{"model": "contrastive image-text model", "encoder_widths": [40, 64, 120], "text_encoder_norm_position": "res_post", "init": "torch_default", "orthogonalizer": "newton_schulz_5"}
Rows from block 4 of the image encoder of a small contrastive image-text model, named by matrix and row number. Rows with one number belong to one channel. Each number is 128 + 32 x the weight over its row's rms, rounded and kept within 0 to 255. All counts start at 0. Numbers have three digits each.
After each channel's rows are labels from the 100 images, of 14848, where the channel reaches its highest value: "lies over" is the class under the peak. Only what is clearly more common there than usual is listed. The data: patchworks of several textures. In brackets: how many of the 100.
# convs0: expand 3x3 conv (encoder.blocks.4.convs.0.weight, 256x64x3x3, each kernel summed), inputs 0-63
# convs1: project pointwise conv (encoder.blocks.4.convs.1.weight, 64x256x1x1, transposed), outputs 0-63

convs0.103:136155139087142079123084190118090133187066145094111084099094129091112109092124103099136175047123153109142124151139144097082166139139116158127111079114130120103104145072167130175152085146192114
convs1.103:118124133105094100112110091096103164171204101176127146166190174151133125075130118146140178148131113086180142120107135172183118126160105121138116116110090116151093102066067113133086149061117161
lies over: dotted (34)

convs0.148:145158051107122108053090112135087130118072125175159076194110061136105141153157160113075159115116170177091147156150114109094112144110128107130140123164122159116158103189091139146121104110161098
convs1.148:156093102202101099100085143097134095122167111129188152128089102106141115137168156133067104135063146108148136109155126156157108166145145142105096156036155157148093137087145142080070126113141171
lies over: speckled (29)

convs0.113:083113139155091106165121079102110104155114109120134104189169187143131124133134138095156120124116116113148179103138155070156110117153110195128170121125138241140169171163105107098147163074132159
convs1.113:160104094152083111152194101134132115083124151135094165182094094105115153134143127149157105124136152135175149100092136168152180125195115121148106151179174163076106145120117031150151143181156125
lies over: honeycomb (85)

convs0.64:151094107140193173130147197098075121091164118065139182162149164126120141142114128088101127114117127057164124144112180082088074108099170129102121097110143128121175104079117172090119114105162133
convs1.64:122108132114178121168135099139080094185113112125115138165169124129111154107138160141093159173125124176143087123130109141157174091165124116147084168171150218092098114139121020139100102162137145
lies over: looped (27)

convs0.247:126129098090082113091178065155119195170061117128117095151152178093141131132139193130128150156094163141154111117079121126154159127180183104163148137168131104175172157121088117180107153132117096
convs1.247:089147150157103110179145193129137047142182134126141144161097134079126140113184117177115104058156147120122127109163121144151120107144132122105156148102136168177072108150103157085194092081089145
lies over: cloudy (33)

convs0.149:189137201131151094131080161126199078091085142152129124122104196074113135083097117112115122070137136125123083100124094113103105180052171147143134085147104148126133120106121127077104107135121152
convs1.149:200143145180084150126112127144166131113131114125066221080113096125143099145065125112147112135093132167113149124141183160152127104124173172145115160142120089135129121126168056060094158137144119
lies over: wood (26)

convs0.131:113110055084129133102171088103141110109063111190160151160126086078124123136135133123143099203075144127109095071047124139128091125111126171129081157163114125159117122115153156157098100172135105
convs1.131:112138158091166123122110128167140084128175120115141152170136133090127160066141170159129106078154121080118204086185083190085113122088120092146166159090166105111141141147139117156182100083165122
lies over: studded (33)

convs0.233:061126144147125172180130118124121097104098163116147149184173157076083093086111135107093082097112128138139143119159130146044115095121138094089111106158127095201188149157149094110129081155157138
convs1.233:130145114074121095072152102095126116119125169181102089119175107106165158147102148138115089124180117114125170085162152163206134166163136133138139063083144134115098122111049148130178087090159130
lies over: grid (43); cracked (30)

convs0.241:145106069122171166101168153123095210126103118107146145205163153147134146121155117113081135141143095063151158131090181120066112122102181111200103104118117132129171104075124146101131145110102128
convs1.241:147123161052166098100121103135094092154143106161125156119168102141113099107124095162101154136126149147094142097137158167152107063091131116085095174186118154105121107182153074214125089159128085
lies over: grid (26); wood (25)

convs0.67:125125109063104067160083155119111118140148094119114109143133069140199108135113195140161152161095105140088122131113069128062138092208164085100078095108122151105161158115104113127162140142150127
convs1.67:134124138142102159143203160129104169149160112127172196179170175116129105147090095114097098154133157125163118109136140163160101105120111177119162120077086179146074128084049152160113132094167126
lies over: dotted (34); spotted (26)

convs0.12:124134114091086109109121130114180125124102113084124114107138140089150137083065053134181103124154141142183158108118105128126194106137054173121140138053140121105139095066144127118123146172171180
convs1.12:111093112157124135193126131143166145111145092106095190096130123094127097088110145106122082086122152128088150140135181175102076075075117070155153126171128170195160100175119123122075122095096098
lies over: zigzag (66)

convs0.48:106118123138095130160116100204183094138103130130114149101132139168213164134167097112131110097110108143090165098152140128134185118107192131121164099149107092113125115191069165149148122099067070
convs1.48:141179102119146124101161164139110144185163148142137111194160116130070183125140061117107151118105138102141144120126096155180111034152099132130150123047154153125143144050135095099114109139139141
lies over: spotted (45)

convs0.206:086105150135076133102083158141151152162071117098103109110102094134161161127134125058218141074144098168090126124097060140141130142153131199102101141136095141129145186124116103096079112134146102
convs1.206:167106090092099168127162146111102127116163105190171148140146133147118083170137090112129182147114113171108113181100123075065112144174148121126118157166111096080107160154076198197111139115136148
lies over: diamond (27)

convs0.25:085116160146197112161107166134137180150127114139103184190098169168138121112091094098114146119178105086120089113147099128141192078085100152094135102105126144148151151122174110107166062115110183
convs1.25:106161105113174120121126074167160156128157127144166154154149124147159119131134142170094140176126069162079121194128102150133146158098091127092119116103188165113122152100187125160129090072072050
lies over: bubbly (25)

convs0.129:110113182157153061148082168089152118146120148188130099095121158143181104096117163118103086106186100077091190083143109122130089115134089155126084142093125139135158101084115121083083168103150155
convs1.129:107179104130149101124134107187083151119130089133136085217137146115062204096095094156118118118134133153135205121101148170130149150130077115186180113078137156159095142106103141117105130146119137
lies over: spotted (31)

convs0.15:187142106109122120163146185129100168175137170062154123147146141132192145071126155124049187075123158054105125124107119093135119179121156129181123121183141135126108106108120095093109119141142123
convs1.15:132102152154100122119088113111118123092141134173123155125119139177105064083174097165163143148135127123115165168103136199160208096048111126089200155087117121095110136120070139144112105101112109
lies over: rings (54)

convs0.245:195138141110063177108168156181136149124087127098134110110143083152112167111129144127097159170117137117096135209074084103157151174136148166157104125133160078169113158103167111098109110175136178
convs1.245:163115122102102119145138128107138153103088122150108188151154124180125068096183107174115101085132123122181138171125151093162098128131097130182104126165122071158214141109170173146125105095124056
lies over: labyrinth (30)

convs0.72:138100137194096100165081156068136085090134120158079103086130138109134144180097132110106144137143092110082139136160146105149107141108168133117094104071161121156081035103147107102200141161127135
convs1.72:105116102109092155108156087184143102106145141125155135107118097119185086058112139173162132168107177156125062068159099142133124116117078105149150137101123152192197159131138159089162089089124102
lies over: veined (37)

convs0.144:099132131123144192073095116199135160157115132117125121161152091142105079123107147125168096118125134173071174174100163167091149134150144195114153061086149121123186132130148097104169182137142097
convs1.144:070150135116179152172139053143108165110144147114101184139111134102162093109146108112146143160141126104142096195182086173178091121112135148136185130179068155123112199127122114161089137101118138
lies over: grid (33)

convs0.167:142103107119171120098163138068157135200048127144123076098155131120116131111138146137136132116134143145153100159091069103110127149074137112146056112130127070144193081090098147074105140184139143
convs1.167:159146124141134100144113084119104115037138113188086174092117115072156142130169110129133152110130126088092140176116171195116093092086147110115124132151072139139141116194148108076101184108099100
lies over: wood (44)

convs0.213:161067090132135202113155183146103185160152105080114155160172170135147127125107114081115126140086132038147140108087148117087097124110147146188132081106134122155163096140098153089128090104134153
convs1.213:162066150112149077156150112073087100149109120173178127142158105133062109094125104175117128091101144190129152066123109146126152120131154109119106171162098174090154110155130079194142098173152158
lies over: grid (74); labyrinth (25)

convs0.243:139131071122105116144122072131117095133147150140129188133137121185167159066111165078132119077091124132156161096176127155124162141200142107126126130122138115161049188163104127187095109119173091
convs1.243:146154146110120130117108154133100127073162170176171110155177152158070068129100095160093093131145152132126153170126174079121100119131116173088138164149108123105195109061117150070068149094151117
lies over: labyrinth (40); wood (25)

convs0.237:110129140158139150178079150140124136193105158175102145132112154117218107173092160111156092148128115128065133107149064127087131127180171145164127154073131151102094149156180130178100161118097124
convs1.237:182184098083110134144150112156137161045152173111161160125121092147080089104067095131122094138103105162160144124134162152135154067170177121067107099143115075156148137134144152099154173124101141
lies over: wood (41)

convs0.166:147200153130156094118148150084118129080088146204122089107146113118103138138104123135074162094081151156044122118131121084155117132094129136152118131140114163149196145143120203082130112151131188
convs1.166:103166103108109149172070072107130143113164112175094140080111115093151149139136138119172039087086140129116154173108124197136118132105149126068125133111084156174137155129156070145073103114156099
lies over: bubbly (46)

convs0.150:100143132102065123112122209124141102108138173113201126093096112137149138102111079172099112097151086193131124101119160086118138085096133125112100107139080154064117068122135132098099149072104089
convs1.150:105133111180120152110151062187198137132024152149125065135190117105138091099131118172154112146133111092099126094130081147109116150156162107163146097139183141130150168122087140161140154149138119
lies over: plain (33)

convs0.42:144153113139139077073110165106140143149056114137155094127119091180063119166151107129112121136137185124092168154129056086071188158135111115105161089163119153158140131112096151136171086183138121
convs1.42:085119180122109154145130132145092123098138130083170112126125145198113121084122133122154122112114116154176126124123164132170117184073114179096061160130173168108155102094111169069064143152101196
lies over: looped (55); honeycomb (25)

convs0.66:074125126107076142088117124128129115224092163124134088118087086178103174138139115107140133124184125154083121117166152180103122108074147137192123079167095187150093110116147118127137084087128116
convs1.66:126207099103110113110145102137124122155176100140194162130132091161133114105121123167150147078207136148150094111117082112161094109161127144082151116111092125093133165106194140176135101202157089
lies over: checkered (26)

convs0.82:160117154098107157166155139152121117107076065126095149103154144174123102139148189092185163122132099149136150141131053140067085167152119142165093121123163071127211112120106142152179141141158125
convs1.82:161167172207103130128119097145117117089123112156090081094149115104056148175079084135169167150119107143113096193138161098130121116143157119103160090141170071130142115185169142083113115173134112
lies over: labyrinth (32); wood (31)

convs0.216:078085186191112108127096169116165119124183083115089200117126125115103147114175111117106050150076126168140081093134157111102123120123142155124174131177087120121131102112146186148111173126158152
convs1.216:048132104034096128109090103133164102131172138128145128091116118170143131147070147151148072116141142076141095118142128127166096149121159144104117108093185100111102194056148106119110182117138116
lies over: rays (27)

convs0.127:151114123116141128095109180105122049092132186112133140113088153133089156186116123123164174109125112124088140116092082114122099066171214171127101099105143198151086182102138139135164115129133132
convs1.127:113081104193133136174148117149125132148192163109086094137084089136142088111118163121106095189190149133130105150157138074112123135127177107175181151179110103079171143102107108109131091180093105
lies over: honeycomb (55); looped (25)

convs0.125:189132139127176134128128178127125133134103150122175151146181109092141113145084134150048172121169143083047109124084119112170148155118155150157137089156082105121174126084130093080087155185142141
convs1.125:213155101137148089083098125165109098099142164187104184146128135106110120158082156149117122171135113153088202073167155165145082061095090119141104125160153087108137107151114128117167154118121110
lies over: wood (36)

convs0.90:110129098160104140137093138136187151169162147111176142147131171133174139076098151152127047074099086130176129136168147102077093128117110051133111086149120101139110178122145117125136171100175073
convs1.90:083106075085141092139189131103125186124119137139110073172135082109145120153110122124158094127135118114115125127094138145177183183120122167068148085154134168083152086135072067131104112122198130
lies over: grid (43)

convs0.47:046107150139105137141104150182185155105122206118181144134100083124139161146117098107089124134162149139130146092124107109142096138108108120126148135077102155088176116165099159153063092045152126
convs1.47:109115154158082142135093148046146120123175200142116073140126151124140086119095144104128099186118164133141107097165145140140056101143121139110091146146154186152153119096158069109105110157169060
lies over: bubbly (67)

convs0.10:128097157131225087079123127138131124140179112124114093190152134097133135129186136120106144097143141110114105112100108052104139198123175130161151148154088105154138161083116112112070107071085136
convs1.10:144099142156109136097105128078095206125130115192094143138160150160085125108151106163108143172141159104176137104143159180137081119116116167153162119087136120108112186196075157044106138121114139
lies over: rings (47); striped (28)

convs0.207:136094094126130104130083175170143126114136172175087113119115098104119125124134122134109098073152152148104166143071138045071090149218167139174094109129135112172102107086163146119167153126135076
convs1.207:091088143140091136166157099102167163152167112152118175119175162174120190095121153108119125185161137033152129161130155169138142133165131185136162176080100151168118110116143096164127116097163155
lies over: cracked (28)

convs0.26:148077124123104114089093161133127108069137125111152130119107121091099133097117153165112144093057145083095092151086090104130091060182187112043075093151114138123162118138128089128132138170121170
convs1.26:134080110148091096199169142110159111121106150123137137087165099126154174199130162131121141133107126144176158119167135109161068168056173166178188182123126130118144145081157115094111124092151117
lies over: plain (31)

convs0.32:047123089122138137139140128145101134089143143149053104118182100110051095104127121139112097142174093196083173175110131115135080158127142133051096153117136101132113137097116126122146102191148147
convs1.32:167160155071160105096095091137119119171138117118205199121147148120181167127096117165113041086121112104120142162101141090142130161131124166132051158105123097190117145107153118137115170131144128
lies over: woven (25)

convs0.55:140088087102064092117135172110072126152149135081135123108146095146181178135129138087159140162105118135101167115135113118155142120198085162131143184083145106143079159164131112182088080067095141
convs1.55:148118186179067124124130083118115098111148122173157170126167135117119048136141045125163159122097135148174140159157126190148163100114086180157173091131152095172102105085102136110118153135136140
lies over: rays (48)

convs0.196:144079112083094142142122212104102071084125186143132133154145102132139103125131149082046128116120142114146137123112059089082094130148103135100175095140101155111120132229139146113115115122125161
convs1.196:139096143157131113082160117150130158164182163146184143147176179137099140161111154110069104155144158155092111133076149118167172093170112117136072093109204144130134155085185100115077142137098099
lies over: looped (30)

convs0.252:124168071088148104076098124137097113161122116076113176163178120115085153166148146169144117131139134142109159099133158236096140138139114087140169160133104159048147127090111118092139159155088146
convs1.252:159101175190127115100077080134146114147118089068162063121136127168166147154089131163124131190166097098203111095127116108112136040159112121142128119103119147084153132163151126163120142160119090
lies over: rays (79)

convs0.121:132130148115167091126118179100127116086105168143175116186170105150041127069168128132163054135100119157138105120135183044106094124129141156133093153132138117153112108159139159139107113074164096
convs1.121:146087117136106125153098139131148132150100183143070126128163142177145142115097135120113113155165117116137110074135087188154111112121128076135101053110124125030163178131075196107115082117142164
lies over: cracked (37)

convs0.228:095150115179162170148121147143141108124145114146147090150115240144108157140076148108082105133173123128186175093130139045096132132141148143183112129110134180152113091101121119134180151121096168
convs1.228:118170122118154109119152134201172164106082068195118107177141125130143113126114109152119104191192148110123137097076135116125166134142124086076115119106159158080075108094171128158066159119094123
lies over: spotted (29)

convs0.251:205102050160142118163137114099071121178142115121136108131174139184114119132111173138175192147120111108163121177137121109105155150145113125098078189112172107179106155133134109089168135155109175
convs1.251:128112165108115110120134110118103087133164060088119104161162170163133152107154128171140091145187175150127110195149145144184101122130087119096165085110149063113197141163173158097120098126113183
lies over: crosshatched (67)

convs0.146:095140124129140165119079225108155108097124157169114138060109078110130181131106138113128125081174080162100119078123121118097067110079125148110088115125084179137088122125127080116107105085097138
convs1.146:150134132140107131032147109140113168117155162093095136097090119176165127095071193086125126146155085121102129071141094182165106149145141142120182124127161088114169140118130198175152138110159102
lies over: camouflage (27)

convs0.107:126103171144127143079125142122110106197091120149145121153132144194095093149169111108155087140190122094123130135099125093123108149172136179096124112125086138107057092103045114120111041135118157
convs1.107:117125141084155198144121106152148119108084132091094113140095090148142125115155110169143089155201113175171079120173110135153106148093111172090137138149127169129182144117110192149164079080145195
lies over: zigzag (82)

convs0.81:056053118120128175105147151095090135070125184138102086100153159112149147109162130162115092080140064124150111147139150056125150145178148124095104089130134084158130181150145117096082126145090122
convs1.81:120104103118106103204123125087071150167180172062134186170114104149097129183146137129127092155150128135141094121077142166119054117112133085126140112150121114062097158152169122120183118158134157
lies over: honeycomb (33); looped (30)

convs0.116:071125172134065145080125154104132169166116098094102166110133151152168084162115145076159073064175168136138116098116156115116156139093132117133137074122191126128109091126160179127147057141152110
convs1.116:102119069118119144132111100116120081066137151065144116115105129133154097091156083097159070182173149197147116119157110122112141112177154135089126133137085108205171119155133098076130070162140118
lies over: bubbly (39)

convs0.170:111154090091137097124067092168107140250096116107142163126127152137132122140138164067145086111108129144181157143139124129077177116141104136166040126112127162105140145121170093122121129165144102
convs1.170:154130177120094162132122124116103175031124168119151128083111095155118088110153152142190059115118109147112162108125197181112077101114153114125151135094125198072134114152151160135152164132112121
lies over: zigzag (42)

convs0.165:101124105128089167138120139169114120123148078084139138122099109127146085180123117134187092141149083147132214066135149155087110130188068105113139122084150123143153182173140146164106173100067112
convs1.165:159136181136063045122117121116078152078141152182123150115130178140104079128125092096150102123121105140174182114130134171122140082081111118164129159146130067102135088083134154131129171120058129
lies over: wood (49)

convs0.175:117088104114111149159163167099157189141110178158152135106109146124144100094124105081147181103157144144143117056126088134164196128089084090096185106123109140129195130153132197110126144188117121
convs1.175:118063109164173133110117147140071090130123110120120115069130127039089078132110116177125197102099139146134147135093103128103126135102128144154118143142102052138181142159125128097106180133116049
lies over: plain (60)

convs0.59:066122084056110141154146188133112140151166130129126095083080109186129171136153114144150150116101141108106203123168105046102139133105166099131155143142110145121077136168079144106120073135138163
convs1.59:160164080110064136129173109191098126124184080153155158112182132136134042075175118098095129152138157095144162145094117126118151099143076147095153149086159109117146173109093131169105143113146099
lies over: bubbly (26)

convs0.205:074059186184115112130119164122142097081110138112133163115129103157114178124115102170148110129159115096111115108143144170133137100049121125102120097120072140094145141114090068113100113095106031
convs1.205:128114117112151108130114150186162170153144087125150080096125161174161146150074144110150142081139137101132119149164106051103120125185037141116142108115143103158088084160155109190177112154166156
lies over: spotted (29); dotted (26)

convs0.209:141112103116112127187146180120122180104053101152157139136146095186136149096109089101159152099066110120118104146107090092080065111095183085109142112157142116117152189140123120108119164136097062
convs1.209:129200197140038136133077107127103130105180175188095114097126162117087117133111123191151107156102149149108143148181118207153125128129145145131170106151147112136072125136108114119119118083147144
lies over: rays (35)

convs0.159:130138141102095055103060147096153094133079164163143114121094044106168151160157140185199140102106159182142142129144113123121140156153097125115084153149101147132085170109150091152098141175133148
convs1.159:152139116117184154157217117098129187143166180096106130100108176134104130094184091146159160154114134105131166104098166154108120165099127087161113160130107169148188125109143141136169079085187137
lies over: labyrinth (37)

convs0.51:136035148119129089156132162143087172134086152119118159178152140113160135003139118107113115131118105160076102129116132161134159128184119118169189122118130120149112105134106112119102120059136101
convs1.51:159129099141161092100087113129147084148101127065156112111146132140126094159131164180088184142178069089181079112122146093102126117125191107171094104129159156179198109112125134079132141118134173
lies over: rays (78)

convs0.8:132156164133154166187116099117112092130125122118136128136146103146171135150090110064114110112155134154052131089120068103084147088077168079067156162105118130132080083118147150158151095102206140
convs1.8:125196126097078079146130174083110180117113065114154054137148099096121106096131134164133087163138119125198112068114140103148140139148114113172107092087136129141146151194127156122152121114175178
lies over: speckled (37)

convs0.39:086139069089125095135198147065100130135124136106125040123185160141093128152150184141165160098113120137184135190132150103150126170127108136138119081150082082113114171141118116131132172143094090
convs1.39:101079127120183142175132101097162054146183094125124177094157147126136139127219094105147126176157195098099126092132126116151148086140099149066091138123149129140097112102113100114155147146185141
lies over: checkered (36); grid (30)

convs0.240:139095113131190151173103127127192148095101089128187144148130102175126117120113045101132124039133168162141076143060151126146159118098137097131169114122075139104098129093131138126116133141153071
convs1.240:163144082164150052112106093131133115155134132072053088115059162121118098138172163184098174180145127139132097154149099140078121101156161151154103126111121122167184105126122089077153147144148136
lies over: rays (49); labyrinth (40)

convs0.254:111127111133162116116154166126146137123121150140088062100087135106185132090149122105151124063131143096097140144128091050149171189136198143095173039131110140111105112119169160078097126132148106
convs1.254:146100093070075132114084090150122121128167084158099182126095131162102119101144148162124094158178150147133093113120148171169081082122091137157140147112124113126122186098070036116150151166138088
lies over: studded (26)

convs0.65:184192129144132109120103143125151155128070144140100101163160100114109177114126156193086133138141167090101114190115135107146134143087096062127086117130117134120137103045106093087112148191149183
convs1.65:203172159167129107142102136176104094055135103146146173118130116168110080139101062124144134148148137126122170170182173147139137072120145211162165117111095162110099097137119117092137117086123111
lies over: wood (38)